A small image captioner, trained from scratch.
Training: muon at rate 0.0015, batches of 64.
Data: trained on rendered made-up planets, 195000 training examples.
Rows from block 7 of the image encoder of a small image captioner, named by matrix and row number. Rows with one number within an expert belong to one neuron, the router's apart. Each number is 500 + 40 x the weight over its row's rms, rounded and kept within 0 to 999. All counts start at 0. Numbers have three digits each. After the name is the row's rms in percent of the matrix's.
Before each expert's rows are labels from the 100 images, of 14976, where the router gives the expert most weight on average: "peak on" is the class under the peak; "patch colour" is the nearest of a few named colours to the mean colour under the peak. Only what is clearly more common there than usual is listed. The data: rendered made-up planets. In brackets: how many of the 100.
# router: slot weights (encoder.blocks.7.mlp.router.weight, 8x128, trained with AdamW), inputs 0-127
# up: expert up (encoder.blocks.7.mlp.up, 8x64x128), inputs 0-127
# down: expert down (encoder.blocks.7.mlp.down, 8x128x64, transposed), outputs 0-127

# expert 1
peak on: ring (63)
patch colour: brown (84)
router.1 125:453406537524502531488436527480581465483546543524501492473435472479521554496459549476479519536430508506453483546476416480520459558451433486449513520534459514484460452450531420426550511533460540431515505426559520529498553564464531464539567499540435524458555453490514517529522532511547460505514512509524540559455489544486491583510557494512574436556475535533499507473530524520463481524517
up.16 106:418468469551564476461428504480516475503547508497506493479447527502580420578545469507525573542563477461497490524521531499553516450507543439491457525452463496467512480512505487479485519521543463549499458548486506458461544453537497431525515493466471493599482489535603535449519518535412569494521496572442481553513537476541510503528508551517442442525511430529434465445425489465488518490491
down.16 107:515527503502536478520499487525428450474444502540511477518525456527400514488448504546473464495484515586481490409493495508493550492535474563451526492539459563455533423492477480491539470487490514517422495505542534533529442526550558633498513457512515480489487508462418492538478449455470422519562516406537485511508428477435422540464473499461471492475519508479543509596521523505544514533490
up.17 072:511540485502450536490476555474590535485443501440522493503553511508525485532567525484444537472508555587506486539522546495480399512556585506494471531485532561485502534528485424477459489531527463474505474435464462565516589488471489506503507502534498507528494451550514435559476571442473494458536494527494504453515517431460429479535486468391449535514570526493471544555510446522467472513572
down.17 080:506539437595506556484522452467437488485534542555458506453537468495450504512428436529603467514520466417505575472476462548566504494487537497593504445504508498561505503528525544499506398464478480536499543540511593474472469492491576541518452546510496502524571507505510504468518461433438507544509487470497433549484496564531473499446475527526544480472485540474513529541432497516513446547493
up.18 083:485491487493489507447491417544553452547485485502543543459524433492453475495454441443525496550503480417471517559487477539541575452542446496483504548553447476519509531519464503524490522554511469538488544478526568418495494534530556517498485539576493454450480441488512554568502483474517437537530528502434516459481516532515622470474543517485560436443531499523565416509527457498489473538568
down.18 088:516569473499502532570453483532444556516530481455449506521512488551552575488523553558556572463528513537533494491500530466466542545490519535489502459419549478437562489514503536497566542504491468562455512571468438535546535478473463461440529486504474533515500533475483474419434490496499531434456460505491528513567441484550466476471419513498523602482486524521501557499378515493501530490452
up.19 098:479469515495530416548487602548502474459526463476467566528494524482471452453485481517526522487509471477545458514491584492519462447555542512469471518556481485521417430501502529442503514437557505493512486475541460532516512521534411507514508513487486516567453477523516470429481552568481527529421465480512538515507443471490506439582543512505393479424466503559509564450556529554509532431502
down.19 099:557497449448512506493562488495614485465517455552526450531580395530513524555521485496488487521521491497495536462475504480524519547489510461514473549441458475497435553477523463598530526526430513544461493541439482471467477453482472533517506467530491560438597464496507497542511442454487418493580486484526514519493526481501461579469475512506573444530472527438514506540463457456540475580502
up.20 114:616482476510520555518548557548506499466482508541499469521537442499469564515473439509456528491423483494448491508508556494490491477521503498507477473506496521527476494536529526496594572491537579504437426572480517537477474447546452469495525525551509541498507467506567494515496538507523562415535457488482545523434487455516433573504478563550457510499483432558425571486455470490469580557489
down.20 110:486464451535478447475477476482486514490485480472542528542508462591544438519496527557514475455574490522521503529410509479578511525491499497491512496493450500473467512503497466527451507573431450443543557473557498446530501511470536484550506472484510461523489499497451439541496502426588380498562468489534450499593473513482488476497519536435561457563549531461522462569547469506548446483424
up.21 134:498530543519577564510493546484504463541484453473493453466494471488470574452468544511523481514530532499561409539491466560493495492494513503592487513477459479526483494546483461479460474517463463491445534472551527518442559513508474503495466450442520553392452494459501531504469484480511474583558512517528456481529530479504466559504458443429552523552461413527427513515596541511584536452556
down.21 155:439477490571489561524504508546493509508556476543493585470481580511520632532547528472547365480511522534518548491519459495531469487523477559473479495469515499467530467454420493475436469498543457520511512522516483469468513489506494507437458536485474515461537507490462474518463509494535529568480541457458484538498505498512583444526512568485559499536541468510454526507556514588475543378502
up.22 124:503483463555503412538565565464545428451531426463535429552513478501483540538480538532513498467490517559481474520481520491510507471509478511511490537472429497492449493548492449464537446539493499444473538552537477512526518524473372482483473452484476583493524526493561498487478453457582466507500526510587511551505446436465515503437492520489596463545548519554473504505548475467587523537452
down.22 113:507501503543540577534480529506444449534523507490495582470470498491508529533584463444499469474529394475499482492519508490515495446517488500464542505396484507511569529485437425491472536497556456536479468537452524431441547452551552466529453484530517527436514424444560539492547508490529563516481469520446478451490490481567548531463537495440527502473505409554480519498497538563485526410501
up.23 093:510533530512500473566517435573446497470487417479463475529521587485510546521537586571543485469500492516453484507492526552500479539524524453520516532487463515563534497480527478520559519527550475508432505503453532516537460513424422481533399435489516495534479497546488521453445563508419472495480467525440494457539439533483524526471468562524551509457472486416553431474510430540563489526534
down.23 089:457491522463449536509479611520542537463531514382488502539467506498478462497418408498488573486588539491457591466549487526494555472504519442472477493584517511561539481557490539492473466556489484504478490454498516497508488480507561544447511530404516521455487526492549477509536551554423485532558500497554504464457547533524521504544490453556472519532495549524475496465496480440447457499554
up.24 113:527527468444472425583503568573535593571513480538550466503469529475438479526537564490546502481544555459466526498502508525524553507463521468486488478521531547478562469501458495467546517540452482574446482463416435512491474477487517492518516463506504491446473528428369571468510525518540543466527497513534493423453501450532465490482496523500503511495542475508538425475485523545545441497416
down.24 100:451486500500575529406464492463500467460454490491455456513470460526538489427459429490436478542497483550464458436488426481498428520516475443439524493493529547531424561471535476552436449453579517480555565458492524558507507524531525525469497470470551442457520462544516490555501468495509433518457543492471502600520507509463496499459507509507541522549510484430513558492565499466443512469574
up.25 110:529508497474497544485473525504563488519466450432546547570600562570581499402455431461498555470456483451435449488490405520455492483505501474463462488547425457516435483473500482521507531518579557512450477449516570417541465500521564504509487508588495441472465470547487480531530568540490476490513517504534543470484521510464503487477484519543470499502477522498542490464526453482467442484550
down.25 115:500497510527491419493469442548452480519444500517442514499490489460469556561502530490481481539526530482523538537486586498538500509541523524516536494443577445485496495530471549539550495495429431479510509555473437570512463560467413522483539536483493536546512519444478500479483509387493570418504479511467460529507401450511483542481467480524520545479468521567510549530454510513553486588408
up.26 095:559571446432518476436510497573558518506520519529499458489479470518486542581507455488434597528530494545428581533470517481452511492458529521544476620524502506487549483447527491458481521499459539527560462548487490495503494521515509455451464425404513497459559474488531523530497493407474476540510497509543514476477534517534441508523540528559564456567509460537474444538504475517567524518467
down.26 085:433512554520463519545468492499426500512480502511467501541460513463456462465536556517544452511462514406494438430443539584554495542601470498474494469479470505492495467570481437538454495506532468461484496461472567442516458582528553448551564487557441425552472549480482515482475432555493510494499492466503498504552518515513500545456439544450501505528426484468525494557475498455444511437498
up.27 082:497539464492475494395458530505552487572522366505506432434458465543481539513508509522593471536547560462479512516504475480531520484495551562526542480489494477522447524575542560462517514528472489445497481518509440479451519541480443523500499538484493557505509480526526536530553431436469505524507552540557511542517468483604566453498457560493553503516482476447429530513476495420530472490495
down.27 080:502475494537515484497569496513474494423499534493447572569525577458474574470465489456470450465465462505551494478400484523485496496525461471503547559540551502455517508515456458545551529505540523576448507465486539485552487436564523529525442437463519502464492571515455445472473479537555531572488482396454481463514519506503491512500534494504490506581476484493513491488544501602466556474597

# expert 4
peak on: planet (92)
patch colour: grey (57)
router.4 097:425448463463472461464478486522546460488485556560560518464450487520566406476526436427492617519540425468432495519499473499574468480526562511481477562464539484451478493503519559450443463507539531471492503501456485524541493517571563469508536517541441496526529459530465561458512541502466486453525529494475467570527466510518511486497536434543451525514534555522498470511398550547502492527514
up.16 116:451500514479510530521472451528457488494476557550487496470462530497566484518573502508522489471450482490545471495512441498466480529515587482533499509476566554487519510426523479518497484553531462467506507497452469538460572556406545482521449435528572568475547465447553594524438550493491474477465492492471537494528511465483470524422470453419552546578480505540480427608520512502512537556520
down.16 099:505451472488531514584448481452513553464509489412544481557468510549464471498481451544504493489494514523524532523500518512522533457517443591457474488409447500553528427555514492488523537454522503516477502517548539461516419499501496455460509541476446504502454529564459413485496473587525541537490522461476435561426504474531535508575497503544484502421475471515509553446520498448432550421551
up.17 096:502486508490500577540395477443518438456521524570510482549453511447475485515511596506507494476452440486518498509466539488515382563493479483515496503456456501506540519484487506471540495491509464558515444448515556546493620438493529442452518493512528465544505524482517501520542516544472473426510440482527492550428533454482458532527497520529518431509529458578557465550519577523460467560526
down.17 110:486554487511497470498464475494496425527435515539532458449558443530496549536488511532386479490495571521486558475552496594492489514472522532467485519555554505531502519553574470528489434552493490477504495585537523513580413580499526501521440540502540512528511564554518453502553489449462480577520525518538511464504444464482459532495440499481446521496542500451454509457448437488503498512411
up.18 067:545449535566423568515541529454484514461487519445480542440533492391497498567446529541521461533436486591431553479471541435510519537521549534494527491503460516544490543488472467511478522522449521508467441468483583497404575514475448538481471425459522555539451485538511447536476524513479450436554495486515577501509445539433488498456493494496444474522488542507494516510494546529463519496520
down.18 091:439538532502500490429470501520540449578504525563504506505571515541457461507543534496542474518557503518526471516536503430496456481409512548544434425511482527494483482493541501470432478516484524432558475448499405565452441498509506484498523588520498458575536502426529529502460477475529487530507482510459393535434516541515550507476527533416575527528489523494533451432485493510522439479487
up.19 099:495516516555488458489474548477549478433535495462490442406515486490535499451529485467454469582482504518528540466441480453553512489469477472490482531515499491510506510459500503474503526504526475499547552439500546486445488428479454499558546443491537504503511401473504570543530538515505442579509536521578428530463545481470570524514459556478617481472470464547573514467536422492491435420515
down.19 089:486478470469509538511470480589489480594462550483514531583495405532466526520462495524487495476454469483470490548462529555509463523510521535484520501492521540506477528532449494541506484488473496477439503533472499478527464630584564536574462569505458508485463491479518453455532484466499573423533501537407594482546458495494456520492526438550441536515546523476478498551448526476467551554535
up.20 091:499535509540471473508477508466545464525479518441501506516510495495470615486489578498510447527500510471500482464526502479478491468469552562521462465493570477551468426463492483448519530530545384467476516458434474532483507445492498541537489499483498463511475487524556519436562562546501586584507516478461492492495521512460497428559488515502461529396557454427456525461613498510514469442555
down.20 089:513517476437529512521497487532515558495488499498471545474413499467457387513561477494491469541516453544481540421525481537538460480498519508545494488543532525535489503500512571491448425536544535550459479449554561524553434510534493479505513483473520471470435532519511528547470536505511407563556492511550476456483533514507474509562510455508515483585471485401555539499452541483482502450633
up.21 082:545552573535491507510411456484487418475484493420495399430531531471512511518524567524497437425501554582485440444548485487440493507476448485517536525528499598452484528525552477535550524545497460501505507480500533532517551434439494522472496458547506532583514523508513529559452520523554517487487499585526505474514532441485532482483486568529497456455539520509519504484478505496526394456514
down.21 081:398512493447497518430544533485557526540517541542484491566540514544429478566435519560525508527513415475533551577451499461526436475488538481507467543479502555569497477504502539489463407481424489501461500481535511465509432541548535519557426542497481474449527435493453476547535450500440501526470518500516452518517498474498521508569517450419509541526450467423494486474555453476502522532520
up.22 098:527549529478471498531455454501484597523517549525528552460529550497509486503477545530514531452514490510480459491534472512479548475555447511487496484489518514468517563468418503472438529525505583455496532418470522430508534537510510490500473502503539467600459480535449531499516451554540502521518472517408548420503513519533512407527589500535486508417502495533494446618498510488420429460511
down.22 097:529446482490516522489527531503493454501479534479490512551453498534559506525469437515532489488538556449434575502531514466512479562469535437416410510497480517531529493515524560437533454575521496533534473530542505586464507532503467526492519529486485528445543519527465493524576509446475478569536501511562461555453516519498560547422411532393500490555551556498502519421459479461522498533560
up.23 101:497456475488502454507528516520501499541534525534475438509566527573497503440566447462485451522534502427523526550471530476543441493530541544563558494459438488477448564445508415449492550497448527478370574493506520508504441516448478524503473502489539535468521499502503440530495481426523459530563509440498545525552439533459501490507479462502480565480511546502489460500500575486593541495425
down.23 113:478557577494551501462443422511510493474463455452526524516479471429477510509378540557528541484448550551477538488588524466439473532520518442486517516593506486550533449439494600477490461503514531455575510505545474521480503483511504480488503515462520497528560544535543523509509486574464454466427434485486514525487543463519501444493579519506451470486508462526469555485524478502414439492534
up.24 113:507491494473530466489552472500627400491503423524585488465480504537498546496536470523502499557537516507454521578553439561496518543505497507511545527541423438530474490437486492472493512540480530526531441521447468454446522535481512526507501470484557498556567485509546520491472536492530459559510542581432550530551497467533551524473552474585570500557490460502458489477484482510448448488574
down.24 096:509523519523539475604527490471419559496480626531450484481500476474443461546471472518503522451455505492574465469420553478495507475555472488478481419531530547494461416592482438477507526476536427503460504519508530505549484472558489570521483475537412510501491498454523512536541448455490529487538517452563450467465524566489446548489556519484466509441508541507544510543525502522548513543515
up.25 107:457464496416541480539490561544483494560513529489512466505539441481452617508525545449554428465512520483496517577560484424513455511491499484527425501493443543507502520463511486462469489482473495521500497471448526539518553549459495554499579497463535574457503546589474526571490529437528467599440514499567471487493548459525547500543458465498558499529522455479464521510555507532501439464538
down.25 109:576545533507468493476524464406498465447539496550506549456395480512518430420414460501471529522460481497566463488464461530485540506495550554517539522510507513522491489553526520553579486536497520525479517550501465522499459482527563518526429429486522472560505454476486479469509500577425525383499490539431534455498510490475507452418510558484479481491485544524511466542463488497457428546472
up.26 098:388483539541443536538437512504529498523467442512522564575494541537530500488542563529580504503467481475535501519510481481507425508372521491527456450548480491498550491525514521411514472504564558454483564494539584432503509537472531452545494527463483458491545525474561529539527534499498481562494529575547485535517488527451466483553546460506569542506522494460492495473464486468492422553519
down.26 109:577511408425538460461482492526425482506462557563597432497485462461455523492427482507430496487532465512455494488524438551413545586520550497477518509506464529559520519555529515529452463553466485487486569482493512516521399535448533528480518539490524517480529538490479424462477483546466457487520503480478542497442545500539464485471445530537471551477488505512490512542515520592580525501495
up.27 092:515547506497581458494540546504435436509511506525463479541478539503553545465480443484507504544559511466487515501409496502530494519450456487490568453490433557551472528571544515547538528506509495503511559542519498507478469437495461496553497504512471554579569515496506473464471403483484450491443441531618443477441496524441507411462478489450519427447522487529523437512469513458552518523477
down.27 095:547409487518502522477442458533594527470511473455499477470541426490443499558416528519470436472450506507505570527551517482492489464542579522536533535504549521466529495454479495499499531497469474517526469464531527505506491531542524554524501572514554508434436479497503500494540591529550555554517472436421520471555455475553552566522509549539469505531480560506488481484515413474457539471407

# expert 5
peak on: planet (50)
patch colour: grey (45)
router.5 078:503468536416445462468410522507458576495548446550510450445537470506518525539510486453462480570491553523460454510581457495464462531530491495493519506484435471537446465441565476568429422497527543426516435505532459501539514539532482493517566576532547547481542529508484444543480530471523488449522447516549467518532461462506447487559546488543520498483470493518469458454502541527425442518468
up.16 107:577438531530485443494462474469528543434514481535460539493516477482481549514518513441538461526505482600427538520528470467419421551487518407586514468538490411469459483506513465517482531561477556570541473439597535541460490503477530539491510499507507497532497472463474471498537513511516446516499464571495489439525470548479498485443522556496532533512450475456459504481567507448404495532497
down.16 108:472528474498532576527494527562484451521430537487509502461494510495468542489484484534479471492516511469554458598492562515582559470516470557385518483454525588516556586525450536499539488418429461457470530550442490494528486549513503528456540498497478503444486517562548520487477500424486498561481488409531424558465460532512535498478458488543555465452528488535508532468493493520521500471437
up.17 081:503509538525469508566509505493549542536545515481526497526563510503490438507393537481526514536545527520483509480510601568445511553502500482477530532562482514490467495472481529497500466504457493486462544437564506406532450471501509504505495495540532409580478508522490373445500469530476446503641485543479485441566466536497467449517497485525491463468552537467507512471542491486461412491518
down.17 092:418474538447585557438430514506520471535494507491484563474491551466494522597524535500564453468547479519579442461555425513543464497515503480500450488472453488461515572517492517516520464510519497498528491516519576565490507515478482484478442486494539596444531497428532537522551568506491486564443495430525530581475591444504517491537550476496513470494550503543520485479455492444481506544545
up.18 095:494496532456487458514503542553460536507568528531446502508496523482433439422510493483472429511483490596500447516495516474513448457542454412545474549579544459444494463471447439529470437436519453514512563433492527505529424538510531569468525452469511499509533550510499463527486454478533555536468483511459414517544546535490401453508535459464516526501436487537516454510543488483504502566535
down.18 091:467501476523515519491457450440489456527452495518504498473476532537498568548440536502527548501516521465536513457561486521462512472493479576500545491396473539526490560530462511454525500534461570530474484576543450508482563466513505415506480524484459515491481499463504541507456515502459394489529437474522526502503451508438530505443438534588599469468535488465531522454555493497452471401409
up.19 102:476507524511511544438498508466451507541508503568526524491499507562472383466483501546432511505417489559540497472492478477496497460593535551531518478459493456432495553474439509563515462495542539511511530459511528507513444529602527527485453526509482447482449496443526561543463527500527450460508422490449465474481458549545419501504515455453522477522439537514495404520486485459485536563582
down.19 106:512500509470489508577469455477580477527503470477502534546492518435469540563495510490528538481508507464506512506497515542518528490430477500458396540508501563539437459507509445418568476555513458496532521548496510492492547499447445460500478466415537508492537496535523455498545462463429560491450551491487505549614524489437517431489488526514502514490567478518512614439560558466524468487427
up.20 094:495560491572543548491515569443491531525529508545475495560507533441500488489550500504527455510478430463427439505476523503490478537457465502470465508447457524557518478528525447550440433572532453587499419575434461504502478451525523486580467506509517527548561496432540445489465470473472549472518484455493496493472497428505466446533434476478464467602521444516505527546512517459532534521440
down.20 087:518487480495503397523484460539524436455510435458455458581412432536496504508495496482520565490495554545544536473485479492532530492605545443459549511586505517461496587509491565485474550430452577446479510428562544471498518491473494516421425497514474501460521473548511515521509498511514511551455513587501569481526525512491511546514517515539517478476459497468545523540546492513435464453510
up.21 087:501495602518488593485480484525501486520586508486469476468498543448560580478438501504507500452521493548512471451472475560501458490525469503478519480454533560450565515524607545522478515509472553477487434486486552459465539467461522526523492469523555502596545435505502530462523547605545550491445479524457448525442544492470499500477508513516520602478524471520505552466454486526448517430530
down.21 094:447502369449547441487536448462516532445500444579504479548460469556461453531574445469494481538544470454470527579521484475509494565488559586491473491535500446535441574487464487483528554523549435527458544480456509500501487513546519539465453517477493499456390550505525500472517514444508488587514478542514514483500467510505483541529472470465508444501497561464469456536566544515515525523485
up.22 070:480509501552531411473551524495515511467493492472551567491546477473526487535550538484461506494514413474522468536434617438488540476543423517547525517495447538531500543539534496496466504524455486517490526497475485496515554483538461495541420514447493530500483519471580488450443501431441471511490479570500393562499472514532546489475495496492513549450537451566507429405576487560506487502461
down.22 079:465474464462485583493427467464499455531533521477471388509542522579469459531472483481513507447468574519533501489540460588541505607476554508507448512508531498472493512423476539487539524512525475516476464482521541465505450497495467504458532573585548567490528465484483513580534448514583493491509503416444531489536484464477499534523548502543515471515438496439510486547506530408491474469554
up.23 111:478546514553550525512551527474434511514554600542523461480513419437398488515524486485500474447512546610550440454491556453467467495480459593491511503480521526460483489507456467476484478489387449520493495485442485483447489491501463548537498458511516527480507516525465481532574550493598496500582444468497427504539517502526476510471478487519506526493529474514441595434508522506508510516476
down.23 111:497462478418511610515491494474569520512461447396546536506450559520532467548520595530480525543487503484479505481449449532540541494483538464571523551530431563526490475561499451515535556464545572509511503438535557513467511450541504497457474518494543479551445492464533484477473460458486530556445523552527492565447526453471512453530468505482501463528518499490518476479484519538455420410533
up.24 094:493492545539534509514459505466479529502525553491521444504515465522414439547554545557496503515510534620531504364541486459461465511535549504495524492452537556488454553485489518484547527456533495482455541510478503542470584512482499545473474514525507499551518458470514412517461517523543452465487476453485529531536512471479399464549520497524402548525500588490453504562551547468444524479482
down.24 098:469485502479507477485525482548486451566475455501474526514477592482511534517463460474495498443497477398440495524484503530527461445431520542510480504561461536508535453562492490439450388588522557498531507455516486466516432504557532440532459469472567511474450522555496517502506459427499509578486502491500485499532538520512604509489501525434589455497486429503551528426490481532492467446470
up.25 100:422488562489533513435552467419540458466554505528548521430545511483449547551441467567526410521467533487546516477506454544464482543468505516540517472456442518579518522527544558478477461514557477553541531458507451569484542534468502463455516506541522523546530546398503463541482456468566459509507468441506477487449516564510493481471499491546499444493543594462494513494478466512549451524528
down.25 106:485532477405437547519494524504470559576438489516453441470492490500481498470438527520533526481473477521498480568462539538493420483567546549554502505491515496473502512492472502535464529490474505526470416578539494547544460533539450508488487451511484515494461526510488524591546560534377546537562479609536429524522481461514539498595471466489463545542511441508463521515454471510496470469504
up.26 080:442484522557538522472521527495429524596511498475451451583531495555529360486520532503561528549536498508488520482528565554535513471488501493514467498495496568497463593478456489515476434502525451497575479474549510505488473518462475469521554550505505470518438473454497546541544543489404448468555487603475453457500528494489487477489469508490486485497539475510494391512531474436490468537461
down.26 086:485462506453463501551403472486564517471548530517546523484495506435492580587443480537483504478527459474470458495502410526464526527493514470488454510529448533502568526503475511468520534475491544467523499457454510474452496557483433478462400501463533525443535461567535455557483487459562481499459545448530495542510566485546479542562492469471465466453521556473529590439470516496499405440488
up.27 086:496452502577604483466516510542455482570515468441491521539473407556551525480533473425578473499482535378487529540526518475493501510484480489468534464462442534547483508509499459477455503545549493446504552519533456548483575490486486457493494504441482480512435546467576520514480531440480501480491508529512453432510485467458471570558457425510473424517512509543478508418499520427549495488497
down.27 091:560494388529453505469465457514510535451484492518539525450540527492559479514433496551379431507497406499498439477502474516525449511498523501533500500552476474494546499454506514555634588523445461543496458453477552474526443566519531505471483531535550539456505456501524494505580461528505484532470520430454553546454472529513536445465538542494491494506490487516488531535499463494510566523531

# expert 2
peak on: planet (58)
patch colour: brown (45)
router.2 098:541450531455479517443537469543526578514518499501453525447533458506501422469554477502494500518527496476474540449512565437545542467522511546437516543560491552481464489542489512566524482436478467552461481536495472541506461411580487446509516537576433520540490469561536499427504574495546560423491500516536521477471465460525446504541508482526392501513531533512531525480511557468439553440478
up.11 123:570436499512469488589488486487551461442521451417487550525474497549478600427556554521542500501519439482513519467509504507471484457495462457518485501519456463543446416463461475474511534512434405481422541521477499506508528522430510531498469510491475566463473497474455423556484514507494469543490471481468484517537440534458480484476508585475574496426529548514482487506609489544539514475478
down.11 120:567569454512519557431545461492479599493468541603468456481496498446456462501465523519489525467475503452443590474567508566500494518472499461484484496439587512456603464489569492550502453497548526525522482477485504507468417488520553496507453542504510405533555496544486493469535503512466480481500548500495544431470570472484525480492495473532449522481432507472512481547403517495513465517524
up.12 100:388497534556529535461453495483548466536519504499473526498499561484597432489475429490531499578481487494477546518479454511486444535562434520548414457448505450483513497506544490481486492549517529509512486515515554506461557455515570485481539516475520514515482555473525532436480591553482562487498547532515469446508524542436433475453471462458527513535453582532472513450512543436449521522581
down.12 099:530492465409508491525539520485481504478519467506468510496502397490414528469551582529462542438499460475511535433463547529500566447464551532484495499519447535506422469501472469518596527540518512468502476531430429536546486542496429538491460497487489490527543452443510441495478451474516430517489451485527512566496569508567521527575526517558484475475565457458550572526537496542553534502499
up.13 107:514474468521503400554470486494495449548484550579481522420515583491547479506443449480416492535456524533458455475424484452604524513481514434543577576507511535446479556466523505581509541465424502541433468533549515527479544478488522523478509502515534523443535437526472469498502512513471415559511517521508552510514507516463502450498525462483488500475562544565495507484455532508519556524542
down.13 099:499560572481506514465540499498525504526562481453601480527446417486406550472542525495530510511494472551486511494538538480400471428532512531535467488538499488471540410512512532481450440482499494505502503477476481457489437514485485483492465498473456511535460569470523489531527474475532630466548477478500530422496476443494510542490505487526533516554427431410512505574551468542501516458438
up.14 092:513471576415494461525507447529517470534511496485487454521493544405464433517549578434481491447527475482474495436531500444448446470541479459501496479520520463444484540467481506499424515507556519471476534436575539510468491424429510525483461536420516474476460516549414612432494467499462522544553513487502494551497583533537499476509515476466459485509503476480530499476425450492500460448524
down.14 091:475527435553578534517512509553493587495510504515522452486493478538523546501421457568455540493517524477462535574511500588501500503421479432450506542422451457589606503547510526510537529509420489548504506549465524449502524551502520485476479484549501549508483493518517414574525478505471483530451525527511429537494497518491467564462503530540520498533462526449521520539543507513572583507470
up.15 087:451503447486490551547514553466514510509583451473462481486414447530475518514504561465493508467492537482568437521484485487531468448516457503445530546483497512492521552469459497467538482416584455432525447470478438488528537566421459506454450545496452514494456496508516516579524576503576502565472527501539442531549557502488467536531482533512438482499552426541525476463512463600519478512527
down.15 098:412507460496489533472459456573492507486422550548559546465481504466508518484500472572406494451459460470503546521501453554503513533487558535524499519524427573483548526544540494525531465578473499495560470504440544555473557454503544476514476516462503514505505547535591530462518565462517491481516516450534460609439480385541474488477459534518521450479484482508537534537543478497516439505501
up.16 104:551491553498552451417525550575568447462576488485522457529511474484530578471456516547517522534503531416505449526486547432518524467483493505527475421506447479542482518573501492516452526481500443525494556508508452530574486455517456534479452572464498510571557515463569491466507468460472521524525485464526519490436488525519543505435478530501477457477498409505531499433513503512630477481502
down.16 106:515508505455465476474496445447433528486430493502490447463555489535461482493443490503457498547468471553457506422505428558491506540513534424517545534479464464511488434402493557460442513509498568455470501506457617460520464501453461434516582467551545503455460466519461565550504520524501484519489513557481495476528452460455519501513532473557460487467469577501469455555465548446440535520520
up.17 098:521520430501574510609518551495434456487448499521556419515521505546463416471445490463441550523475533495447489469498497504580465480530536532451518527490493500491530503487497425505566462602491519474460508476484518482480486504547498465533528464471558505548472507499423485486546452529531407517480530498557554491559563518455510514495436575485483451549496425465517480559469502521450554463476
down.17 101:493435491534479535523478458521527555493547462479539589586512507493501562521501521499486498503477484406561475440536501508450512482565479491433476451520520481531520516577493535520470493427495477522574423486552472522474486484524557526499479477522462448546550499452521495487497515546491567463588482537538508485484508460553482523542555489559526554418445526498483512509565402534474468382502
up.18 094:482501516523505486508566552497410440546520531477530456472491456493452460587559472488441566448433476540474480460505491406505503457593499593527490457490517489424514456444445529487568522538505439431491482513468579452533512565539423490484519535481497479507559545448475542452482535473529504425488489520489478486524488521480492537482523532505480536529463400521446520491502495506472569514505
down.18 096:456479512499513494438397437477534491475528531463461525554563522484584547430468550553569484522511530478561488532497516541443505465474534460469434554499515492567472514487518481508410483475446532566510540441558418548520475500460533567497492470515507562446472460529484518527516408465436530526500485475481499498522565432539479419499491482468545471458495528469536522518460572487556512478519
up.19 095:491525461543565521472552484469524508487525582513504508502465496400465422563498491464481479563497529562484511469494495419462467597458430447487524465487505499435571490609521528462478513514561564543567507489530510477482509466471467487417539526485465475544542484552520494536561501461505469488518540508448541507488544435478481516562505540475455530555491460466435571510528541483498563460533
down.19 095:478500570502529490555532538527483470508494435518567528503468428521529508402514489450474462480534505393448477516487495528509525472461574573491456433484510454589482478402489480469557594576481475505457515455456560470507428546570525474557495440515496497518436525495536524484523496504452499507442562513486520540483445542515433446477505484566546482507502449497574507501486478504499494510512
up.20 109:499462519479464451516411496509471498522451515494500517544536456535518511511545478495540442549519456411465476509451484496519494545417445503488519443514512535447461441494483469515510583473484494441494509513515453527526502496436546482536473506508463471489468532506550533557485517558407491531494584527612425481515494505566515540592509501513546604588464488486531493466506507551593480498476
down.20 111:497543464583520504531560538526544525451514548507508452551473586506517473495457489505429523528490506577501495496457477515535563434621510452518505573502488493531520507464535491464484445495554477554482493508457481480490479487519386514526540538495533599542518405535440491524523507472587476487519481436490540492521459451455509484435511500527466449451536523481485545482509477539435565556491
up.21 139:432466485465490464463553529460505504524529548552462494430492482498529437572517459459460542504535515579522493524522546444518443535477503490457476532446545560516501581535538471476531508463476529503580437512496457520502575476547451426498551477503492450525538470531493454515530492379528517421498474460549492589517513539516459516451504518456454551560560511540507489515393489503485537513498
down.21 138:543463471552567508501530539541509497479527488522546495559480508492439535487509492477513518519460511429495527507512498579486470490544500487501429405563502526519546377541537494566474496539523566605427500463505549472428447551545528586485463412488508545535554464520524485462558548507446490538512563495531518514522484503473427501513485507497555450493458405484508513515492478459514511491545
up.22 097:422510589509536524490504505506464476521497455463562431493395535488506462497494523465491475470505470550447471498510405485461523551546509503515502435546464572567493466443518538538475437497553499449424528519476470438460535499473531474516500531482565516512494508454503454475490505571462463445472511457492497453450485543495503607482509446541434467583509582524560509491541508452448522525537
down.22 089:566557448444506452524561497536482508508490564553448534519520476511438548525598521489473509521476508532487494467489609528491448431441510505482466492433514489448529484593443415464536603541477459508557458482474536470488532460588459549496465485486463545471506454527454540504471513433489543550487513497533504452533513437534508465483484503501519523488535425505492534488520522500547497437425